Rows from block 4 of a small segmentation model, named by matrix and row number. Each number is 50 + 12 x the weight over its row's rms, rounded and kept within 0 to 99. All counts start at 0.
After each channel's rows are labels from the 100 images, of 14848, where the channel reaches its highest value: "lies over" is the class under the peak. Only what is clearly more common there than usual is listed. The data: made-up waving flags.
# conv: 3x3 conv (model.enc.2.0.conv.weight, 192x192x3x3, each kernel summed), inputs 0-191

conv.166:40 40 76 53 62 64 27 57 54 45 34 56 29 54 49 44 51 66 63 60 40 49 51 35 33 37 34 42 55 39 43 47 52 38 37 43 65 50 50 53 45 27 51 33 43 31 51 57 51 53 46 35 47 48 41 53 52 41 61 60 56 44 27 62 38 60 43 53 66 47 39 53 39 24 57 50 45 68 47 26 42 56 57 45 53 30 57 61 68 48 55 72 41 26 39 57 50 43 43 43 69 34 72 63 38 58 49 17 35 29 39 55 56 50 48 41 47 39 37 52 56 55 66 36 52 42 54 42 56 51 38 60 23 43 43 60 64 51 50 40 61 46 44 63 45 48 51 72 43 74 49 38 26 58 28 60 46 57 43 47 43 45 81 46 39 50 68 48 50 68 78 67 53 43 32 48 30 63 55 47 55 48 66 42 46 53 54 76 58 39 63 75
lies over: flag

conv.21:38 41 42 53 60 44 52 66 45 59 45 45 56 54 26 32 37 32 56 38 56 75 54 26 44 41 47 54 35 46 33 46 72 71 44 26 49 26 18 42 35 56 44 22 47 44 43 35 66 53 44 54 39 63 37 77 36 63 83 47 54 36 39 52 49 60 53 49 23 52 57 54 46 57 49 63 33 65 54 40 47 67 18 48 53 57 56 59 48 50 48 40 70 49 53 48 68 41 36 59 61 49 32 34 33 49 29 58 63 60 59 56 42 49 40 34 45 50 45 57 64 43 45 63 72 64 38 35 53 57 51 62 53 66 48 52 35 52 65 42 57 63 46 44 54 52 57 46 46 57 41 76 37 61 49 58 51 53 31 47 52 66 44 34 38 46 56 37 57 42 33 67 49 40 60 51 45 63 32 34 45 44 59 32 45 28 50 32 35 44 48 50
lies over: flag

conv.25:36 46 63 38 39 76 39 59 47 50 37 51 45 44 53 54 54 51 71 58 57 43 33 42 25 51 40 43 51 47 40 49 64 38 56 43 32 41 59 51 37 19 49 27 45 16 43 57 52 60 53 22 46 58 40 46 49 61 53 56 44 32 33 61 38 63 48 35 55 39 72 56 44 35 31 56 29 47 54 33 33 54 54 63 52 30 45 56 60 39 32 52 52 29 38 47 64 22 50 56 47 59 66 66 28 36 46 39 54 40 42 55 50 56 50 35 47 27 60 51 59 62 71 47 52 37 57 38 44 39 42 53 22 51 52 49 40 69 36 30 46 35 49 54 41 68 49 64 45 71 48 42 38 69 46 55 55 67 44 32 32 56 72 53 40 52 56 47 45 53 55 53 54 44 44 56 28 45 54 45 29 43 73 58 48 49 56 56 77 55 61 74
lies over: flag

conv.47:45 41 61 65 49 72 41 50 42 51 49 55 38 35 55 41 61 61 63 64 50 41 43 38 48 49 36 45 47 54 52 62 38 30 58 56 56 73 40 34 34 33 54 38 55 38 68 65 48 50 59 35 57 48 49 36 52 49 55 38 51 38 35 49 27 63 35 30 65 22 42 34 41 44 56 49 60 50 42 34 31 66 81 51 45 35 30 52 58 35 40 53 54 50 44 52 35 58 57 32 62 34 58 55 38 48 74 41 28 45 39 42 44 42 55 49 38 24 43 48 65 64 47 41 52 45 57 74 68 50 50 52 35 50 41 46 62 67 46 47 50 48 31 61 28 62 55 50 52 62 53 24 32 39 35 62 30 50 30 54 45 22 49 63 50 48 57 58 54 57 73 55 45 49 29 59 51 51 57 57 52 39 38 41 45 63 44 93 69 43 53 54
lies over: backdrop

conv.158:58 60 60 59 60 64 65 37 48 34 61 46 37 53 73 46 74 52 49 50 45 52 63 49 54 41 46 26 52 58 42 78 43 46 46 59 63 71 54 39 36 58 54 51 56 69 55 58 57 50 48 50 60 49 51 58 42 37 28 40 36 50 66 52 43 50 40 47 47 43 48 34 55 53 73 59 75 46 51 56 53 40 76 54 47 54 32 34 54 39 45 49 49 59 55 54 35 76 59 32 50 30 39 52 61 49 72 64 45 65 48 44 46 49 58 64 57 36 39 44 68 52 49 39 55 58 70 74 66 40 53 38 68 29 52 37 58 46 59 60 63 70 41 52 35 65 59 35 62 36 59 47 45 25 56 51 20 33 39 54 49 41 33 50 58 69 51 66 49 54 73 50 34 61 36 68 69 51 66 65 51 40 23 48 44 69 33 62 66 65 31 51
lies over: flag

conv.44:35 27 42 55 58 37 52 58 49 67 46 39 40 50 31 30 41 50 33 39 35 66 68 27 54 37 37 70 26 52 50 42 57 51 44 40 47 42 41 32 36 75 44 26 63 64 42 55 53 34 42 70 24 61 43 79 52 54 72 32 50 82 30 48 43 53 65 55 36 53 45 47 45 72 58 28 57 59 54 35 44 66 59 38 54 54 58 62 56 61 76 48 56 52 30 34 34 40 51 50 37 50 36 54 44 58 58 55 26 49 31 48 38 47 56 39 52 74 31 42 52 50 38 70 45 54 48 48 45 53 46 65 66 63 48 61 60 48 47 66 64 66 47 58 41 43 42 53 44 63 57 45 33 38 47 50 49 37 41 59 53 53 47 37 36 43 49 27 36 65 53 52 63 44 60 57 55 48 26 41 50 62 38 27 54 48 40 45 35 48 59 38
lies over: backdrop

conv.178:53 38 56 59 52 51 41 55 61 42 58 59 35 67 46 51 35 38 28 55 21 44 64 47 38 28 32 65 42 58 48 25 29 63 15 51 65 54 52 44 54 48 33 53 46 51 46 75 44 34 42 54 48 47 40 72 50 32 43 62 53 81 61 33 54 42 65 71 40 52 43 57 31 50 37 33 54 52 53 44 51 58 57 43 60 70 44 33 65 46 59 48 46 53 45 40 46 48 30 57 55 52 57 59 51 54 55 45 29 48 55 51 50 45 54 52 41 53 34 32 54 36 58 66 35 48 62 46 48 47 56 66 70 49 32 57 46 31 55 68 84 63 47 67 54 44 63 70 27 57 49 56 41 54 59 67 66 58 45 74 77 66 49 31 30 58 57 50 60 54 77 56 50 51 61 52 54 61 40 38 44 49 44 34 61 51 41 49 47 25 53 44
lies over: flag

conv.100:59 66 59 63 60 59 44 28 24 59 59 51 60 43 42 65 58 47 66 68 58 59 66 68 61 65 64 36 46 59 65 47 61 41 75 48 50 64 51 49 54 37 62 52 34 41 62 52 44 67 75 44 55 61 67 42 54 44 60 42 54 41 48 37 48 78 30 22 82 26 56 38 63 44 53 51 59 46 20 45 40 52 60 63 56 27 39 58 67 51 46 59 42 65 46 72 66 60 56 51 61 38 67 42 38 35 45 52 54 54 49 61 40 41 60 42 52 45 60 72 40 61 44 38 64 31 40 61 42 50 61 46 35 46 51 52 42 67 40 38 37 34 53 55 46 59 41 54 70 43 35 45 68 51 44 40 50 40 66 48 50 27 50 86 42 49 41 49 54 49 62 56 42 42 25 45 53 59 65 54 40 43 58 64 54 33 57 54 47 63 61 40
lies over: flag

conv.10:39 47 68 50 56 33 55 35 52 42 54 65 33 66 44 40 73 54 48 46 34 57 62 52 58 45 63 46 48 47 58 67 34 51 50 31 49 45 37 56 58 65 57 53 44 69 46 60 65 49 54 74 67 52 40 64 53 49 47 45 62 80 66 61 62 52 58 52 46 56 42 49 68 50 73 56 66 39 67 60 62 61 56 57 49 53 45 37 45 62 57 52 48 68 45 46 26 63 66 33 52 55 21 37 57 46 52 59 48 55 43 63 30 43 53 64 55 64 34 28 73 40 45 45 26 73 41 44 79 50 34 49 72 42 53 54 67 30 62 53 68 67 56 59 65 47 45 67 65 30 47 59 53 23 44 39 27 30 51 48 50 63 49 39 52 66 40 54 56 35 61 53 46 34 55 44 66 51 46 40 65 42 36 42 29 62 38 62 41 48 34 52
lies over: flag

conv.14:48 45 48 73 32 45 35 49 39 71 70 60 32 48 34 47 40 38 43 64 39 61 81 49 34 42 26 62 23 59 49 43 56 53 39 46 51 55 45 41 51 51 39 36 34 55 49 47 45 42 63 60 30 56 38 71 59 48 61 48 56 67 47 33 63 65 61 56 51 49 49 37 42 55 48 42 63 58 58 44 59 57 64 46 61 58 43 44 57 46 73 41 52 54 42 44 51 48 26 38 38 39 48 68 31 51 59 47 35 55 37 61 36 29 56 26 41 75 48 45 30 31 52 63 53 34 57 45 42 40 40 82 64 53 24 50 43 39 57 73 75 50 45 58 47 53 64 53 35 71 33 56 53 50 45 66 58 50 50 70 69 35 34 31 27 52 55 43 62 52 56 58 47 50 47 55 57 65 44 47 43 47 55 42 57 45 55 47 27 49 65 18
lies over: flag

conv.111:51 49 51 48 61 53 45 62 51 58 47 46 52 45 37 58 33 39 57 49 66 68 63 36 25 60 39 51 45 43 43 33 76 51 58 35 51 40 49 55 52 41 52 30 39 44 41 31 31 55 51 42 38 46 53 61 47 56 73 58 50 51 24 47 53 59 46 55 55 62 61 43 52 38 38 42 36 72 40 39 59 40 30 48 48 30 74 61 63 50 47 60 54 29 49 64 76 34 35 58 44 42 64 53 35 47 25 32 62 55 47 53 38 38 55 23 42 56 66 62 38 50 67 48 62 27 54 38 19 50 46 60 25 48 48 55 42 55 49 52 36 32 53 53 48 47 61 60 45 75 34 59 50 78 46 50 71 52 59 48 33 51 63 47 39 33 53 46 54 57 43 53 54 38 41 51 28 63 49 45 36 64 77 55 58 23 65 33 35 53 66 61
lies over: flag

conv.23:50 52 74 42 44 43 39 38 53 55 63 63 53 72 65 75 58 49 56 61 43 34 43 77 30 39 52 44 69 68 58 42 36 61 27 51 66 47 78 58 65 29 53 77 33 43 35 71 67 42 40 59 60 55 50 54 51 25 36 72 61 68 63 38 57 43 59 75 63 57 48 63 57 59 37 42 64 45 46 53 53 40 47 57 56 61 41 36 44 60 51 43 24 45 59 44 30 61 52 50 58 57 59 53 68 62 54 44 48 43 43 55 75 49 57 68 56 51 37 40 42 49 73 58 25 45 54 45 71 40 59 49 60 31 34 48 59 42 47 46 55 46 59 51 47 50 58 63 50 47 44 50 67 51 57 41 68 47 75 51 64 57 60 48 54 73 39 63 60 51 65 65 38 48 52 29 40 60 60 43 52 37 57 67 51 65 50 62 68 46 29 45
lies over: flag

conv.62:54 48 46 66 29 54 39 56 35 70 65 48 41 52 30 55 29 51 39 60 41 56 73 44 32 44 35 69 29 55 42 32 70 50 52 51 40 56 48 43 45 49 42 32 37 42 54 51 45 45 62 42 25 62 47 66 62 48 64 50 44 64 42 39 62 70 63 45 48 42 60 46 35 51 41 29 46 52 39 40 47 57 61 57 64 45 43 52 65 46 63 43 49 50 32 45 66 37 32 61 31 50 63 78 22 42 43 41 43 45 41 65 34 38 56 26 51 68 64 62 30 44 60 61 53 29 60 40 26 29 51 77 51 56 39 50 35 49 45 65 60 41 55 55 46 56 61 54 35 76 40 51 50 61 49 65 66 59 55 62 65 42 44 47 23 47 58 28 56 57 52 44 49 55 44 59 50 54 37 51 34 54 62 51 65 33 61 40 35 58 78 36
lies over: flag

conv.172:65 54 41 64 61 58 48 66 48 50 53 42 54 35 33 45 34 34 37 44 46 71 54 24 48 56 24 52 34 45 39 56 48 52 51 59 67 60 35 31 41 62 37 24 42 69 64 45 25 47 58 43 37 34 51 55 55 48 65 44 51 44 37 29 39 65 40 56 42 44 44 47 42 48 67 39 54 71 45 38 50 46 50 26 52 51 58 52 71 39 54 49 60 37 59 60 63 58 26 49 56 26 56 65 37 56 50 41 49 54 58 38 38 39 54 27 35 47 31 60 53 46 50 46 67 39 59 60 33 45 52 71 47 43 36 54 42 55 58 77 55 51 38 59 46 48 66 36 40 71 42 52 28 52 43 68 34 49 36 71 56 34 38 39 39 33 76 42 62 63 66 47 51 58 36 64 54 72 50 65 58 65 50 27 67 46 50 40 37 33 61 43
lies over: flag

conv.53:41 46 48 36 51 35 56 35 39 48 49 45 59 52 44 44 63 68 58 60 32 65 53 45 55 73 52 60 52 54 61 48 48 26 66 42 37 37 56 61 49 58 58 37 38 53 46 56 48 71 59 42 32 43 47 40 67 59 56 34 68 66 33 42 69 68 63 43 57 55 65 50 67 46 60 32 42 47 58 31 49 33 53 53 81 40 50 62 66 69 65 54 45 53 38 55 51 39 67 62 22 54 40 54 36 25 39 60 52 56 46 60 32 43 37 48 61 55 72 45 60 50 39 41 44 59 18 42 44 56 40 52 49 63 61 44 43 41 50 38 37 42 62 58 53 53 28 45 60 43 45 47 52 54 48 20 48 50 65 41 49 52 51 74 39 30 36 34 35 48 50 32 67 29 48 25 45 40 39 37 39 78 62 65 56 61 59 29 72 46 48 45
lies over: flag

conv.72:28 48 81 45 74 43 55 50 36 44 38 48 39 64 50 46 63 65 63 53 33 66 59 34 37 49 46 41 61 43 51 46 51 26 53 37 64 39 54 52 34 58 66 31 37 66 40 69 51 61 42 53 42 32 37 54 54 42 71 41 66 69 27 54 58 63 52 49 47 57 35 40 64 49 69 38 64 53 60 30 56 51 58 33 61 30 64 67 77 73 62 66 49 40 35 57 36 48 65 43 30 33 42 56 46 36 40 38 36 44 30 60 35 41 45 55 52 46 61 50 69 52 52 30 50 65 27 36 58 42 48 56 38 48 41 63 60 40 60 44 53 53 60 65 46 39 44 49 65 53 47 55 44 42 52 36 42 38 51 39 37 41 64 58 42 36 38 39 46 67 78 48 58 36 37 38 30 58 45 31 57 72 60 47 45 49 47 62 69 46 45 65
lies over: backdrop

conv.97:36 33 48 58 43 48 34 74 46 58 56 53 30 56 32 49 28 60 44 54 41 58 59 37 30 34 36 70 38 54 47 37 47 38 45 43 51 45 37 47 44 47 49 31 47 44 44 52 53 37 41 50 26 39 30 49 68 52 71 48 56 61 29 51 45 53 62 55 49 51 34 47 29 45 50 34 39 66 64 38 44 66 59 33 59 48 60 62 64 52 70 52 52 23 30 36 44 40 42 57 54 29 54 77 34 58 52 32 27 29 35 54 59 44 55 34 43 57 45 49 51 53 59 56 49 45 56 35 48 32 39 77 47 57 37 63 54 41 47 60 59 44 50 70 44 38 65 52 30 75 48 42 37 65 32 62 51 61 35 48 55 35 55 40 33 38 59 25 49 66 63 59 57 54 52 54 39 60 32 37 69 62 61 30 52 55 58 72 47 41 68 41
lies over: backdrop

conv.146:41 50 65 63 66 66 45 47 48 39 54 61 32 53 38 46 69 44 68 57 49 67 44 32 42 43 42 34 42 46 60 72 36 38 53 28 56 52 25 48 37 36 50 38 42 41 50 48 48 57 51 45 61 47 35 49 55 57 62 43 63 40 38 55 45 62 38 39 56 35 38 49 49 38 73 61 51 57 66 37 48 65 59 45 45 48 47 52 61 48 50 53 58 44 46 62 29 55 54 32 87 25 44 49 41 52 56 43 42 54 37 57 40 33 52 42 38 24 35 36 86 49 53 33 55 57 52 49 82 42 35 65 42 47 41 56 62 48 55 45 61 53 46 63 52 54 63 66 56 50 39 49 40 45 25 62 17 49 32 41 46 50 52 47 45 53 54 55 63 46 79 65 40 37 35 53 53 65 63 34 62 42 49 34 35 69 43 81 67 35 42 61
lies over: backdrop

conv.34:41 40 25 48 42 44 54 73 65 60 47 46 48 38 38 39 19 33 31 30 59 51 51 36 53 51 48 67 39 38 41 52 68 64 56 53 32 41 37 52 46 58 23 30 67 41 50 24 43 54 38 39 32 53 39 48 54 77 50 49 47 45 52 59 53 38 56 60 33 56 53 52 39 60 38 59 30 53 67 53 55 48 43 39 34 71 61 49 26 42 61 33 74 34 55 43 65 33 39 47 43 52 42 53 41 60 47 59 54 54 56 43 53 63 28 37 53 52 45 50 42 46 35 67 67 43 53 47 37 49 37 58 47 74 47 43 46 49 57 58 43 61 48 33 56 52 49 30 30 56 57 59 48 56 46 63 51 63 37 55 47 64 31 19 50 46 61 42 44 37 00 43 58 60 71 59 59 31 41 54 49 54 51 38 57 47 58 33 36 49 51 49
lies over: flag

conv.148:34 32 58 49 45 59 62 59 27 55 48 40 40 55 68 47 62 76 52 63 45 37 44 47 36 36 42 65 57 56 46 30 42 26 55 49 39 53 72 41 37 54 68 49 52 49 40 80 64 36 40 57 45 49 39 52 48 29 51 34 48 66 31 56 50 51 59 31 40 50 48 33 51 65 40 27 57 42 43 44 51 56 74 44 59 39 46 63 64 59 56 58 35 56 22 31 26 42 66 55 24 62 48 68 51 50 58 42 29 38 19 51 50 45 62 55 61 60 71 39 56 52 52 57 29 65 49 44 58 35 63 51 52 48 55 52 55 58 29 50 56 60 60 60 27 34 43 62 57 57 63 34 44 50 70 40 67 37 49 43 44 42 62 59 54 49 39 43 34 69 67 31 62 51 42 51 44 44 31 48 42 67 49 61 45 51 43 77 61 61 60 54
lies over: backdrop

conv.6:42 33 53 55 46 62 41 65 44 63 53 36 39 48 43 48 38 62 34 57 37 35 50 33 31 31 26 70 42 55 39 33 47 38 48 49 45 55 64 38 29 44 43 32 59 37 42 73 47 36 45 47 28 50 39 58 55 49 54 48 38 67 34 54 35 52 58 44 39 43 55 55 31 56 40 23 48 55 54 36 37 56 69 42 50 42 47 50 71 47 62 54 41 42 28 36 39 32 44 56 28 62 63 83 36 62 58 31 24 34 26 49 49 50 57 42 54 55 48 38 56 54 65 63 31 45 73 45 37 32 52 62 51 49 48 58 59 52 29 58 53 54 47 67 30 49 59 63 35 77 64 33 28 57 46 63 60 58 34 56 58 57 59 49 37 53 63 33 44 73 68 41 62 59 44 62 51 45 38 50 45 63 53 38 50 50 47 65 61 50 70 55
lies over: backdrop

conv.103:42 50 82 65 60 58 46 36 39 25 52 64 33 66 60 44 73 68 59 59 27 55 65 47 38 47 48 37 58 61 62 44 36 28 41 28 62 51 51 43 52 44 80 55 34 58 50 81 55 49 59 54 59 42 48 60 46 49 50 45 53 69 44 49 55 71 41 42 52 41 46 42 52 37 58 33 65 40 53 37 47 58 63 62 64 33 42 46 78 56 42 64 38 66 34 57 42 54 63 46 45 47 42 51 38 30 56 47 38 57 40 65 22 28 69 55 47 57 51 41 64 42 61 31 28 65 48 41 68 49 48 54 55 32 46 52 54 33 52 48 73 46 48 73 50 48 58 75 60 48 36 44 41 43 51 49 46 38 45 53 49 54 59 65 38 57 41 53 59 50 86 55 46 36 30 51 48 61 49 31 44 45 44 45 35 61 38 68 65 46 60 59
lies over: flag